{"cutout": 0.4, "embed_dim": 256, "encoder_arch": "mlp_mixer", "encoder_norm_position": "pre", "encoder_inner_norm": false, "encoder_drop_path": 0.05, "encoder_width": 384, "text_encoder_head_dim": 16, "text_encoder_parallel_block": false, "steps": 10000, "weight_decay": 0.1}
Rows from block 3 of the text encoder of a small contrastive image-text model, named by matrix and row number. Rows with one number belong to one neuron. Each number is 50 + 10 x the weight over its row's rms, rounded and kept within 0 to 99. All counts start at 0. After the name is the row's rms in percent of the matrix's.
After each neuron's rows are labels from the 100 texts, of 14848, where the neuron reaches its highest value: "fires on" is the input token at the peak. Only what is clearly more common there than usual is listed. The data: dead-leaves pictures: piles of overlapping shapes.
# fc1: MLP up (text_encoder.blocks.3.mlp.fc1.weight, 1024x256), inputs 128-255
# fc2: MLP down (text_encoder.blocks.3.mlp.fc2.weight, 256x1024, transposed), outputs 128-255

fc1.358 036:46 55 61 35 42 57 54 56 50 60 37 64 35 51 67 40 16 46 46 55 38 38 45 59 57 47 51 53 28 36 40 62 61 74 60 54 44 61 47 49 52 45 30 42 50 57 60 67 55 48 50 74 54 42 38 51 32 50 47 70 63 62 43 57 65 49 30 46 26 61 32 47 44 46 62 51 30 51 51 50 47 40 50 52 57 47 61 58 68 49 48 57 56 54 41 45 34 37 64 46 54 53 38 56 39 29 42 46 67 44 40 54 57 50 44 38 51 75 61 49 42 44 54 48 60 55 45 56
fc2.358 030:56 45 63 61 44 49 55 60 48 48 54 63 43 55 23 50 54 35 61 42 51 45 60 43 64 53 36 58 42 53 38 46 48 40 46 59 40 67 48 26 50 36 53 50 41 38 43 54 50 52 52 31 46 36 64 33 63 58 45 34 46 45 39 59 45 48 43 61 50 73 45 35 69 43 63 45 48 29 55 51 53 42 51 56 50 60 58 45 27 41 43 57 62 42 36 45 39 52 64 53 51 39 48 46 54 40 57 67 46 56 61 42 54 40 52 68 72 53 47 39 66 48 30 72 35 55 65 43
fires on: "<end>"; "dark"

fc1.634 031:29 53 58 66 42 36 47 47 67 53 52 37 40 55 51 73 73 57 54 38 44 65 63 41 58 60 42 44 51 60 54 42 58 58 53 46 49 24 39 55 39 51 33 43 53 46 48 43 53 34 60 56 45 56 50 50 31 49 33 41 50 48 44 49 28 64 57 49 35 49 44 48 67 54 48 40 42 50 48 50 51 60 50 58 50 49 57 37 57 48 42 43 46 53 58 30 55 70 62 51 60 60 64 52 55 48 52 69 41 45 57 42 76 57 45 57 47 25 34 48 45 38 54 64 42 39 50 55
fc2.634 031:60 40 56 58 47 55 52 50 38 51 44 57 45 56 50 42 58 65 36 39 32 42 64 58 40 66 52 67 40 56 38 49 67 52 40 63 44 56 55 41 63 54 55 51 37 60 33 47 62 67 66 54 54 49 41 39 72 51 54 55 42 62 47 34 59 42 52 58 43 43 29 58 48 41 37 37 63 49 41 37 43 60 49 64 38 40 57 39 54 54 55 67 57 51 43 41 48 57 49 45 40 40 71 48 56 54 41 42 52 51 32 70 68 58 74 41 65 46 48 58 57 60 42 60 40 51 29 53
fires on: "in"

fc1.675 123:38 68 39 54 42 50 51 55 56 51 63 61 59 56 40 40 51 45 44 62 55 57 51 53 50 37 46 58 60 40 54 36 52 63 48 48 57 55 26 37 36 35 65 37 52 60 59 51 44 49 53 34 52 46 47 39 48 51 54 64 78 42 47 58 62 62 39 44 50 33 47 30 39 41 38 51 48 52 63 50 53 57 53 56 50 47 24 49 64 42 55 56 45 55 47 51 52 47 53 43 30 20 31 44 63 59 62 55 26 31 54 51 29 50 56 59 61 45 57 52 56 55 45 73 55 54 52 63
fc2.675 123:60 47 47 54 54 58 41 57 44 34 54 53 49 54 67 46 52 56 31 50 58 45 53 58 46 64 56 46 55 60 43 67 44 42 47 25 34 48 61 48 65 39 37 61 46 56 35 50 45 61 61 50 56 46 69 52 49 41 36 59 40 59 59 50 40 35 59 63 37 65 42 79 42 52 46 56 52 53 47 40 46 33 58 64 55 48 42 51 37 52 41 46 56 51 59 54 50 48 38 57 52 58 50 47 48 36 45 54 67 42 51 50 68 53 45 57 39 73 37 60 66 42 41 50 47 37 56 63
fires on: "warm"

fc1.672 106:53 51 61 62 68 47 61 60 62 41 31 53 70 55 58 50 52 29 49 47 52 44 44 60 49 52 46 40 48 53 58 31 67 57 73 49 71 28 60 46 63 49 52 52 40 37 69 57 57 65 56 71 77 52 35 38 62 50 45 55 48 36 51 49 53 44 37 37 42 56 61 53 42 47 42 62 65 33 64 35 39 66 47 28 59 61 47 42 46 47 57 50 57 47 49 53 55 45 30 41 56 43 46 55 43 50 59 61 49 40 45 35 51 54 34 24 42 54 58 64 50 48 44 57 40 50 65 46
fc2.672 092:59 34 39 55 57 52 36 63 41 51 59 59 63 53 40 52 36 53 38 38 57 54 60 60 54 45 49 59 56 56 56 50 44 66 44 49 44 39 51 53 64 52 44 52 44 55 56 62 65 55 52 56 50 44 53 42 65 24 48 42 32 40 53 52 48 46 57 40 38 56 37 71 66 46 41 54 40 40 53 45 32 45 61 52 46 41 51 53 59 57 58 13 49 58 45 49 24 52 47 40 49 52 51 52 53 28 59 56 55 45 34 62 45 28 59 50 35 65 47 55 46 58 33 49 52 40 44 34
fires on: "<end>"; "in"

fc1.374 033:58 68 61 43 35 53 48 43 45 44 48 30 75 47 69 30 54 47 57 40 51 56 49 57 67 43 51 64 50 40 29 55 43 55 54 42 47 55 61 38 60 53 45 26 45 56 62 40 46 35 54 50 52 54 30 41 53 41 51 44 53 40 56 42 56 55 56 70 58 52 51 48 55 60 47 60 59 61 44 40 42 57 45 60 46 59 56 43 57 44 39 66 50 43 60 55 61 41 59 65 51 46 46 55 42 59 69 35 51 58 43 23 51 39 48 60 32 52 38 60 48 38 53 30 41 59 51 52
fc2.374 034:44 56 48 48 58 54 55 62 43 47 63 56 55 65 48 61 59 49 45 36 37 39 67 58 43 53 52 31 47 45 53 52 63 44 58 41 47 50 40 53 34 39 64 52 24 55 37 68 59 33 66 34 55 69 60 43 44 42 39 36 55 39 43 36 55 45 49 59 41 55 44 54 29 51 59 37 48 31 45 46 50 39 61 44 53 63 51 60 33 57 42 29 54 45 50 52 47 53 61 58 55 58 50 55 67 57 59 62 61 70 47 31 78 29 55 62 58 56 44 39 48 39 44 58 46 46 58 33
fires on: "<end>"; "earthy"

fc1.391 033:60 54 40 47 41 41 64 46 40 43 48 64 55 61 49 57 41 51 54 60 61 40 37 53 40 44 42 36 71 39 48 40 53 52 68 46 61 70 59 49 43 47 51 47 63 59 52 59 67 57 50 53 59 44 50 60 41 65 46 59 64 57 29 61 59 55 52 46 54 42 48 41 50 46 60 63 24 48 55 49 47 53 38 47 53 51 56 56 57 48 59 53 48 50 60 33 73 57 60 36 61 61 50 56 39 41 51 49 58 70 57 42 58 49 36 43 30 45 55 53 57 52 47 44 24 38 60 50
fc2.391 029:59 42 59 53 63 33 42 26 61 63 44 56 42 44 30 63 64 59 48 41 50 56 46 54 46 53 57 54 37 41 50 56 47 55 43 74 74 36 42 41 58 54 38 66 56 41 37 54 51 53 37 70 56 66 63 31 51 47 54 35 51 49 56 39 31 57 38 50 48 67 54 53 48 38 63 65 51 46 48 44 36 41 60 58 44 44 55 40 60 44 48 53 43 45 30 44 51 58 46 50 51 32 31 65 55 38 40 49 44 34 43 53 58 62 57 64 61 61 53 31 40 47 40 53 60 45 55 71
fires on: "in"

fc1.283 031:51 53 50 53 35 45 69 36 55 50 44 44 68 38 46 53 58 51 53 45 56 67 68 45 64 56 38 58 60 39 50 53 53 66 43 52 42 59 55 66 51 52 43 39 70 43 40 62 47 57 52 51 50 40 61 41 53 39 43 48 46 32 51 61 57 55 46 64 45 71 62 64 60 37 56 48 41 42 40 67 54 53 41 57 54 45 59 45 44 57 45 61 41 47 35 45 37 66 47 39 59 34 49 51 50 65 54 63 47 66 41 34 53 50 51 31 43 35 50 57 60 46 43 33 50 45 80 40
fc2.283 031:61 51 66 60 56 65 43 35 40 45 59 43 46 58 67 55 46 38 53 33 37 53 52 32 59 50 51 35 35 58 55 39 59 39 40 50 46 56 54 31 56 53 49 59 57 60 48 45 73 44 47 41 40 38 32 24 41 65 51 49 45 53 69 48 41 44 58 31 53 54 65 45 65 41 44 48 52 58 64 52 51 39 38 51 45 65 39 78 38 53 55 57 50 53 46 59 55 52 44 58 41 63 67 57 52 50 62 43 47 42 47 55 45 26 42 64 44 52 49 38 58 64 42 54 50 49 37 47
fires on: "warm"; "pastel"; "vivid"

fc1.225 036:42 62 62 72 46 42 53 49 52 46 37 66 56 47 46 39 39 59 41 49 45 52 55 57 50 50 09 36 63 57 37 35 54 29 50 53 49 35 62 61 39 42 58 45 53 56 48 38 67 47 49 22 61 61 39 49 50 61 46 49 53 57 46 52 56 35 66 36 71 50 50 28 42 52 62 38 41 43 60 52 55 46 55 38 44 36 53 40 44 55 55 47 64 38 58 35 43 55 50 64 44 54 53 64 49 41 51 50 50 48 72 51 45 70 46 44 53 47 44 39 61 47 49 42 67 36 41 46
fc2.225 032:37 57 43 57 61 63 62 46 58 45 50 34 58 60 58 56 56 58 45 58 35 66 52 41 45 51 44 33 30 47 48 37 66 59 39 67 56 55 18 46 63 47 57 47 44 51 52 55 39 55 46 56 47 65 53 46 45 40 50 26 38 60 60 58 56 37 51 46 33 31 40 45 26 60 61 45 54 55 64 42 46 42 53 46 50 49 41 51 44 57 70 43 59 43 34 48 60 48 56 57 49 34 43 58 49 42 55 61 61 57 53 40 45 41 44 70 46 52 42 51 50 54 29 52 46 60 41 40
fires on: "warm"; "earthy"; "cool"

fc1.411 028:43 52 35 63 31 43 56 38 50 61 23 49 57 58 70 60 53 45 59 45 37 55 46 50 40 52 48 58 45 28 37 52 41 38 46 40 66 38 49 46 29 41 56 53 52 48 55 47 41 48 58 53 34 53 47 54 73 48 47 41 65 42 39 38 61 49 47 55 35 50 42 56 30 41 60 58 53 49 56 34 50 61 39 58 53 59 46 61 59 31 57 54 40 32 43 43 51 45 52 45 34 51 63 45 48 45 56 45 46 37 49 39 49 39 55 17 66 47 52 62 47 57 42 37 43 45 41 46
fc2.411 032:65 27 66 51 56 45 65 55 56 32 55 60 45 52 47 46 58 71 39 58 43 56 44 61 60 44 54 27 45 57 37 48 75 54 56 42 45 63 38 44 50 47 43 59 58 57 52 51 49 59 46 49 69 57 55 39 55 56 43 44 47 56 53 41 44 58 60 48 67 34 44 32 56 59 59 44 39 34 59 52 53 54 36 63 44 49 44 65 44 58 36 42 45 48 39 65 45 58 53 58 64 52 35 64 64 53 49 49 53 46 32 50 53 35 46 60 50 59 33 47 47 58 26 42 55 38 26 52
fires on: "crescent"; "<end>"; "vivid"

fc1.755 150:35 68 57 56 28 42 36 36 62 37 65 62 48 64 44 34 59 48 43 61 48 58 44 46 63 40 69 60 32 14 54 52 49 46 42 45 50 71 45 31 33 28 62 44 41 58 58 49 49 39 49 41 53 48 49 50 54 57 59 74 58 51 43 50 58 49 53 54 66 25 54 34 42 49 47 45 55 67 47 56 53 62 47 48 48 73 45 58 39 57 48 63 43 51 50 44 68 60 52 38 42 47 37 57 59 64 43 60 34 41 64 60 43 59 57 39 55 24 61 38 57 54 48 67 47 52 55 53
fc2.755 156:48 29 48 48 71 62 66 67 35 65 40 39 52 35 65 61 43 50 55 50 58 26 55 53 38 62 37 45 56 80 41 52 65 45 61 41 53 26 59 60 61 70 39 49 56 38 46 49 61 62 52 60 57 60 57 46 42 48 44 31 34 42 47 49 42 55 54 47 37 62 48 61 54 53 53 52 52 27 50 42 43 45 44 48 43 33 59 57 62 40 47 38 50 60 43 61 38 43 37 57 49 51 62 41 46 39 56 43 55 60 46 40 57 40 39 65 46 71 36 54 43 46 56 42 67 42 56 44
fires on: "in"

fc1.242 033:60 35 52 43 57 53 53 51 52 53 60 46 45 61 47 52 57 54 48 52 45 57 56 62 48 25 56 38 70 50 62 54 39 48 38 44 45 42 33 38 45 43 52 49 62 55 49 40 50 47 52 56 60 55 33 49 42 38 43 40 60 33 41 68 59 59 74 57 54 61 61 54 44 62 56 51 66 59 50 52 54 48 36 38 45 65 49 38 47 37 49 71 64 70 61 48 52 64 35 44 43 35 42 45 60 49 32 41 49 50 46 42 55 33 36 44 50 66 59 51 48 39 37 57 49 38 50 43
fc2.242 030:52 63 55 56 57 37 57 50 43 48 44 43 54 53 66 59 62 64 53 24 57 53 45 69 47 58 56 60 44 46 40 53 51 46 67 43 59 51 57 40 73 57 48 60 52 59 48 67 48 52 56 43 57 35 55 50 61 38 68 48 36 51 50 59 41 46 57 45 47 42 51 66 53 40 41 49 41 57 38 41 38 60 55 51 37 43 37 53 52 36 62 41 31 61 35 47 59 69 65 67 50 41 47 58 33 35 33 50 57 45 43 80 67 59 73 45 47 44 35 35 56 57 69 53 54 52 49 48
fires on: "triangle"

fc1.590 115:30 68 53 49 40 50 53 52 49 55 57 55 45 57 29 39 47 54 47 63 46 66 57 42 54 34 46 63 59 39 51 52 51 70 50 66 54 57 46 37 35 37 79 51 54 51 75 51 47 43 49 33 50 54 37 44 53 52 52 71 77 39 49 58 54 59 42 41 60 34 52 30 52 31 55 49 48 52 59 60 58 60 52 54 51 48 41 48 56 45 61 41 48 61 52 48 54 58 54 45 31 26 31 50 59 70 57 47 27 42 45 57 33 39 49 57 64 26 54 46 42 49 49 66 39 62 46 71
fc2.590 122:74 35 56 47 52 58 59 50 32 49 57 38 45 35 70 53 52 54 48 55 46 36 66 39 36 52 49 58 55 72 36 63 47 37 54 57 40 49 44 57 55 52 35 73 43 50 38 41 49 39 45 54 30 50 55 61 47 63 29 47 38 65 59 51 31 48 47 59 47 50 45 65 45 65 48 41 48 47 42 47 58 43 45 60 58 34 54 46 42 41 36 45 42 44 56 50 45 46 48 61 52 66 59 57 50 38 40 33 62 61 51 46 67 53 41 59 41 51 30 48 53 41 68 38 59 51 54 61
fires on: "warm"; "<end>"

fc1.570 143:37 44 57 48 61 57 59 54 46 49 59 60 60 46 51 61 59 38 60 72 58 39 33 53 43 57 51 54 43 54 59 33 63 39 67 47 48 22 50 47 57 59 51 42 30 55 46 44 57 61 46 49 63 57 44 42 43 58 40 49 59 44 45 35 40 41 63 49 49 57 64 54 22 45 24 54 44 51 55 35 42 52 46 41 62 46 53 57 55 47 43 63 67 60 43 47 59 36 38 53 44 57 33 56 37 55 57 55 27 45 44 42 46 61 48 46 63 60 41 66 54 53 58 73 45 60 74 51
fc2.570 161:53 45 33 49 54 31 42 53 47 50 34 52 35 40 43 41 29 55 51 42 43 60 51 48 34 39 41 34 37 37 60 59 49 64 37 55 56 60 56 51 52 59 54 41 73 48 57 57 34 50 40 69 44 35 49 52 49 43 58 39 59 53 52 56 47 33 29 51 33 50 47 51 75 54 66 37 53 48 46 57 47 52 55 44 53 61 56 44 48 58 54 30 40 35 56 55 43 62 52 54 69 42 71 42 57 41 58 37 60 67 44 50 49 40 56 62 47 41 50 42 36 37 54 27 54 51 42 37
fires on: "crescent"; "<end>"

fc1.232 030:40 66 55 59 40 51 40 64 60 58 43 58 51 59 42 38 43 44 60 41 60 37 46 45 41 48 70 55 58 44 43 51 42 37 54 52 44 64 68 53 69 62 49 63 25 56 46 53 62 50 43 34 51 60 54 57 41 45 40 48 37 36 56 39 70 36 53 37 58 58 49 34 49 46 54 39 55 55 43 56 48 61 44 36 38 49 46 33 48 49 37 36 44 63 31 57 58 50 63 47 41 53 48 45 57 34 63 62 48 64 56 33 51 41 39 76 55 41 48 42 48 55 47 49 54 58 51 57
fc2.232 032:37 40 47 45 44 51 40 47 32 45 51 28 39 61 55 54 48 61 48 39 62 69 59 53 39 44 53 41 42 40 30 61 59 64 53 54 39 38 47 38 30 51 52 48 56 42 15 54 48 50 59 52 59 58 56 34 55 53 52 45 47 44 67 54 42 55 46 40 56 49 51 51 62 41 38 51 57 46 26 59 34 48 48 45 32 55 52 60 51 40 53 46 72 52 48 31 48 58 47 44 48 56 55 64 47 68 32 33 51 58 50 43 46 58 21 51 48 46 64 48 43 67 45 62 45 53 51 48
fires on: "<end>"; "vivid"

fc1.699 114:51 47 58 58 47 47 45 49 67 61 62 61 45 51 47 57 54 36 59 59 42 47 57 42 43 40 53 54 42 34 41 55 50 41 59 50 43 57 30 57 55 35 50 28 39 54 51 40 19 63 27 36 71 59 52 33 63 52 40 59 55 44 51 49 53 55 50 49 62 51 68 60 35 63 41 54 37 56 46 39 71 49 45 38 58 57 34 42 55 34 41 57 56 35 44 56 62 40 38 41 40 51 51 57 59 46 44 53 50 48 65 54 55 50 58 48 40 46 58 53 60 79 56 51 36 56 55 59
fc2.699 093:48 59 31 53 60 47 57 56 33 60 58 38 65 35 37 42 40 80 45 50 59 46 47 59 61 50 40 72 54 57 48 38 44 28 42 57 40 43 48 39 47 64 50 41 42 67 39 46 64 63 34 41 35 52 47 43 40 50 57 40 45 42 50 41 64 52 54 45 60 51 29 53 46 43 42 49 45 49 79 41 50 47 40 72 68 39 65 59 56 50 62 57 41 56 38 56 23 45 59 57 33 48 49 43 50 52 75 47 44 59 29 49 41 51 49 52 67 61 43 58 46 57 56 49 71 62 45 44
fires on: "<end>"

fc1.378 030:46 54 51 66 38 41 65 57 45 57 35 48 45 42 51 39 53 73 54 53 45 61 52 55 59 50 52 57 76 54 46 64 36 57 61 56 59 30 65 36 36 42 32 32 50 45 39 52 31 35 47 62 55 42 67 55 53 55 56 60 45 39 56 32 58 50 44 57 59 60 59 49 48 47 52 55 46 36 47 41 58 39 49 45 48 73 57 55 69 48 35 51 47 59 59 48 59 58 56 50 40 51 50 43 31 68 43 61 48 53 42 58 60 51 52 32 68 53 67 28 46 51 49 28 44 52 45 56
fc2.378 031:70 60 43 59 47 50 36 49 52 31 57 54 36 41 47 52 49 65 53 61 46 42 57 79 51 58 60 44 41 42 55 66 38 44 39 59 74 57 44 51 57 64 52 58 48 63 53 45 62 52 32 63 57 66 43 44 55 51 57 50 65 74 50 40 42 50 65 46 51 37 43 44 55 51 55 33 62 37 52 49 45 46 39 51 45 45 60 47 49 59 47 46 72 38 50 46 50 49 45 42 66 49 58 50 53 61 54 53 65 40 72 46 38 38 42 52 41 49 60 51 76 56 27 58 55 29 42 42
fires on: "<end>"

fc1.76 092:48 51 56 64 45 45 53 63 52 38 58 65 71 52 56 52 60 49 37 52 46 53 52 67 56 40 59 76 43 52 46 37 44 45 59 55 58 44 52 53 49 49 48 49 33 52 61 57 51 56 52 62 65 45 26 45 51 44 53 41 41 32 62 58 55 37 40 25 72 45 52 46 59 38 39 68 47 41 62 47 58 58 46 54 57 44 35 49 53 36 62 50 52 54 52 63 49 42 37 54 27 38 27 51 50 51 56 62 40 45 48 61 35 60 46 42 54 53 52 54 55 51 44 57 66 51 49 47
fc2.76 067:67 56 41 36 74 54 45 51 55 61 60 40 36 54 61 45 43 55 51 34 61 64 48 44 52 52 40 32 51 51 49 48 46 48 49 52 48 53 52 44 53 58 52 33 39 36 54 52 44 51 53 39 36 47 59 30 53 65 47 61 59 54 41 40 46 62 61 63 41 47 65 52 36 51 51 41 51 53 34 55 41 42 48 30 42 45 52 59 61 48 38 41 36 53 38 58 59 61 67 28 54 50 70 44 48 35 47 46 53 40 49 55 58 30 54 46 42 31 60 54 41 63 26 52 41 46 42 57
fires on: "<end>"

fc1.592 031:40 57 54 61 46 61 51 56 54 44 36 43 51 63 51 41 38 48 72 38 46 70 47 58 38 51 35 34 47 50 60 63 40 49 47 46 51 57 57 49 42 41 65 54 44 41 47 55 43 50 34 62 52 42 35 53 38 45 55 53 60 50 48 58 59 47 65 59 24 58 48 47 31 56 59 41 30 40 57 26 54 47 50 50 50 39 60 63 59 56 55 69 40 33 28 46 58 52 59 54 46 56 63 51 52 54 56 53 50 33 48 44 54 48 50 40 69 48 45 42 46 49 53 65 39 47 48 68
fc2.592 031:79 45 63 61 50 44 43 38 41 65 59 69 31 34 50 31 33 58 53 56 48 43 51 45 47 46 36 48 48 31 67 57 69 46 33 63 61 50 30 44 44 40 55 62 53 57 46 60 40 62 61 50 47 61 60 49 56 58 47 20 71 37 61 53 39 55 55 52 40 54 48 38 27 49 54 64 52 38 41 49 33 50 47 54 51 61 42 27 46 51 61 43 57 47 43 37 35 50 32 52 44 53 44 48 47 53 41 56 61 52 26 47 48 49 59 57 47 58 42 48 56 48 31 52 58 57 50 53
fires on: "in"

fc1.255 032:57 39 64 65 42 57 57 52 50 62 48 44 49 46 34 68 55 60 63 56 39 54 63 46 58 62 65 40 44 39 55 45 44 52 51 42 47 35 47 59 57 46 43 48 53 47 63 48 44 54 64 57 33 49 50 57 39 45 46 57 48 56 61 34 30 39 44 67 54 42 25 50 38 50 55 44 55 58 46 46 66 60 48 42 59 42 48 48 42 43 48 49 43 64 49 61 65 62 71 55 51 49 70 48 38 54 62 48 50 46 52 52 54 44 52 48 42 44 73 55 49 63 51 49 49 44 23 38
fc2.255 030:51 40 45 43 50 66 45 44 50 53 50 46 57 51 45 39 59 65 66 55 35 46 43 63 39 54 54 44 64 46 48 64 43 50 49 55 57 41 52 53 54 48 57 45 56 48 47 45 56 43 50 39 44 69 55 42 39 56 62 59 65 46 51 42 42 52 47 40 37 51 74 75 36 54 70 38 45 43 63 39 40 49 34 67 36 42 58 63 32 50 53 14 41 65 48 49 43 49 54 42 49 45 60 58 48 48 42 62 49 37 38 44 54 65 32 50 50 49 48 26 60 36 60 40 64 41 45 42
fires on: "cool"

fc1.567 033:62 35 45 39 48 39 36 53 36 63 54 45 62 50 35 54 50 61 46 40 52 47 55 54 56 49 55 57 48 54 53 61 60 35 49 47 56 47 65 60 62 30 51 49 51 65 41 70 63 55 42 48 51 43 54 54 26 39 46 75 62 57 37 40 49 57 52 45 48 63 51 48 55 36 68 61 48 40 29 46 39 57 50 51 47 38 51 71 49 50 67 57 51 54 37 42 48 40 52 37 44 59 52 71 53 40 52 52 69 54 35 39 56 35 64 47 55 32 60 56 54 44 60 59 30 47 58 43
fc2.567 031:49 53 59 28 39 57 50 46 51 49 15 61 52 40 52 60 52 61 50 43 59 36 43 46 45 64 55 33 36 42 47 54 65 41 52 64 39 38 39 47 49 42 62 52 50 39 38 62 52 54 49 62 63 64 58 39 51 64 35 44 46 26 59 49 42 39 53 53 52 50 56 52 56 47 53 61 69 51 56 49 52 35 49 56 32 52 65 43 45 47 40 34 48 73 59 60 44 34 69 68 48 47 46 47 60 54 33 32 77 61 51 51 54 29 36 68 58 64 59 33 56 63 33 42 49 42 54 52
fires on: "triangle"

fc1.271 035:54 47 40 26 54 49 42 50 48 60 41 51 61 88 55 56 60 57 43 58 41 37 57 50 63 42 78 47 54 35 41 57 50 57 40 51 48 44 45 55 43 55 48 44 66 65 55 53 40 43 39 47 57 31 47 57 60 50 55 36 55 54 47 53 41 44 29 59 64 48 53 59 41 53 56 46 39 56 64 47 44 57 43 47 50 32 51 60 48 45 39 56 58 45 49 48 63 51 52 51 39 46 59 34 38 63 49 66 60 58 36 34 57 57 60 37 55 54 58 56 50 30 33 47 68 51 52 60
fc2.271 030:57 40 47 45 48 47 46 36 48 47 56 44 38 52 58 64 51 37 68 52 75 63 48 64 59 44 38 45 55 64 20 67 58 44 39 49 59 44 36 43 50 52 43 40 37 48 44 64 58 46 52 46 49 65 50 49 51 54 34 33 55 47 57 47 42 42 60 48 46 65 39 29 40 54 34 43 58 51 53 35 62 53 42 58 59 62 34 41 40 60 42 43 51 57 63 61 40 42 49 44 44 35 42 51 35 68 56 58 38 58 45 53 54 61 59 53 53 43 38 40 44 41 29 36 51 46 49 37
fires on: "crescent"

fc1.191 154:37 72 51 59 26 37 39 38 61 39 61 62 46 70 40 32 58 46 43 60 50 65 45 50 64 42 71 57 36 07 58 50 46 47 43 51 49 69 48 31 35 29 67 44 49 49 59 49 44 40 50 35 51 50 48 52 57 59 59 72 57 53 45 47 55 46 49 54 63 33 51 39 45 45 47 49 50 66 53 55 54 60 48 54 51 81 44 57 36 61 49 60 43 50 49 47 60 60 52 37 43 46 38 59 58 61 43 57 34 43 60 58 42 57 57 42 55 23 64 38 52 48 46 63 41 55 57 56
fc2.191 159:51 38 55 43 74 59 73 70 29 65 46 39 51 34 69 60 51 45 57 49 53 26 50 55 40 58 38 43 60 80 44 46 59 39 58 47 58 30 61 64 54 71 46 56 54 39 44 46 59 61 59 62 50 54 47 54 39 47 41 33 38 43 51 46 36 51 51 47 42 64 47 64 52 53 52 58 51 27 49 45 47 39 47 43 47 26 58 54 64 43 44 36 51 55 37 59 36 39 37 61 45 59 56 42 48 46 50 42 52 63 45 40 58 41 39 59 46 68 31 55 50 46 56 45 64 49 55 47
fires on: "in"

fc1.516 032:43 38 52 63 57 46 33 58 59 68 37 30 50 66 53 46 46 48 59 67 58 35 49 60 61 65 49 47 45 60 50 87 39 44 47 54 41 42 46 37 47 63 50 46 54 43 39 61 65 49 42 47 40 58 40 43 46 52 48 61 49 43 42 59 66 50 52 51 77 47 33 43 57 57 62 38 39 52 55 47 24 52 52 55 46 56 52 37 63 49 35 51 40 53 65 38 47 57 46 46 55 71 63 62 50 49 56 48 49 50 38 48 55 40 58 62 54 53 54 57 67 39 34 51 43 52 48 49
fc2.516 031:52 69 50 44 63 63 73 36 57 35 42 55 61 57 61 55 48 70 55 47 42 45 60 41 61 48 46 27 55 46 55 51 43 51 40 40 45 28 54 36 44 68 53 44 43 61 53 51 45 55 50 48 31 46 43 35 48 49 65 54 67 45 46 56 57 45 67 49 47 35 49 54 36 64 52 54 45 50 43 46 58 40 58 39 60 64 55 52 57 57 57 50 29 61 48 62 55 47 36 61 51 55 42 50 56 57 40 42 65 40 45 50 66 43 58 58 69 48 42 51 53 52 42 40 58 51 45 29
fires on: "in"; "cool"

fc1.101 124:34 77 54 58 39 50 55 50 51 55 57 56 49 53 32 43 51 50 43 68 46 67 49 47 53 41 44 57 61 32 57 46 57 66 45 64 60 58 47 40 30 37 77 45 59 50 65 55 41 40 57 36 52 49 36 50 48 51 54 71 72 37 53 63 58 59 34 41 57 33 46 19 51 28 50 46 47 47 59 55 58 66 62 56 54 53 34 41 63 40 62 43 52 65 45 49 57 51 56 48 33 23 31 47 55 73 54 45 32 39 50 51 31 43 56 62 61 35 58 41 48 47 48 71 46 54 48 71
fc2.101 133:76 34 56 53 54 57 50 48 35 45 61 35 41 41 70 50 55 48 46 49 52 42 64 43 41 60 47 55 52 71 34 66 43 44 48 43 47 46 50 59 63 53 31 72 50 48 32 41 41 57 45 58 41 55 58 58 42 56 37 46 38 70 62 49 41 37 49 65 43 55 52 74 41 64 53 49 54 53 44 46 55 40 53 61 61 42 60 44 37 47 42 48 51 36 58 53 53 49 44 59 62 71 52 48 46 40 42 47 65 64 45 56 71 58 38 61 43 66 32 50 61 36 61 39 50 52 59 67
fires on: "warm"; "dark"

fc1.51 030:63 52 68 69 55 47 61 56 51 53 54 53 54 29 47 65 39 44 48 42 57 43 34 46 59 41 48 66 39 50 28 47 54 60 46 48 53 50 48 48 54 41 59 44 46 37 63 50 49 31 51 50 53 65 60 57 37 55 48 57 58 58 40 62 36 39 45 42 55 73 40 41 48 44 50 43 60 44 55 45 33 51 59 43 40 44 75 58 67 49 45 46 55 33 51 49 47 54 43 36 66 48 42 47 34 57 54 39 43 40 75 49 58 61 51 41 56 56 46 49 58 55 45 47 44 41 38 63
fc2.51 031:47 49 57 50 50 63 56 44 50 53 54 38 40 46 45 44 62 54 46 54 64 50 64 63 48 52 44 36 68 53 54 56 62 39 39 59 45 58 27 61 47 50 45 66 50 54 38 52 68 53 41 51 51 46 50 35 62 41 48 47 51 68 67 24 29 37 49 46 50 48 70 48 57 55 50 54 64 53 57 60 58 54 60 47 51 60 45 50 37 44 64 52 40 41 39 54 54 42 51 50 60 47 38 48 47 39 47 60 53 56 55 53 74 40 67 64 55 44 65 52 59 69 41 75 54 23 40 54
fires on: "crescent"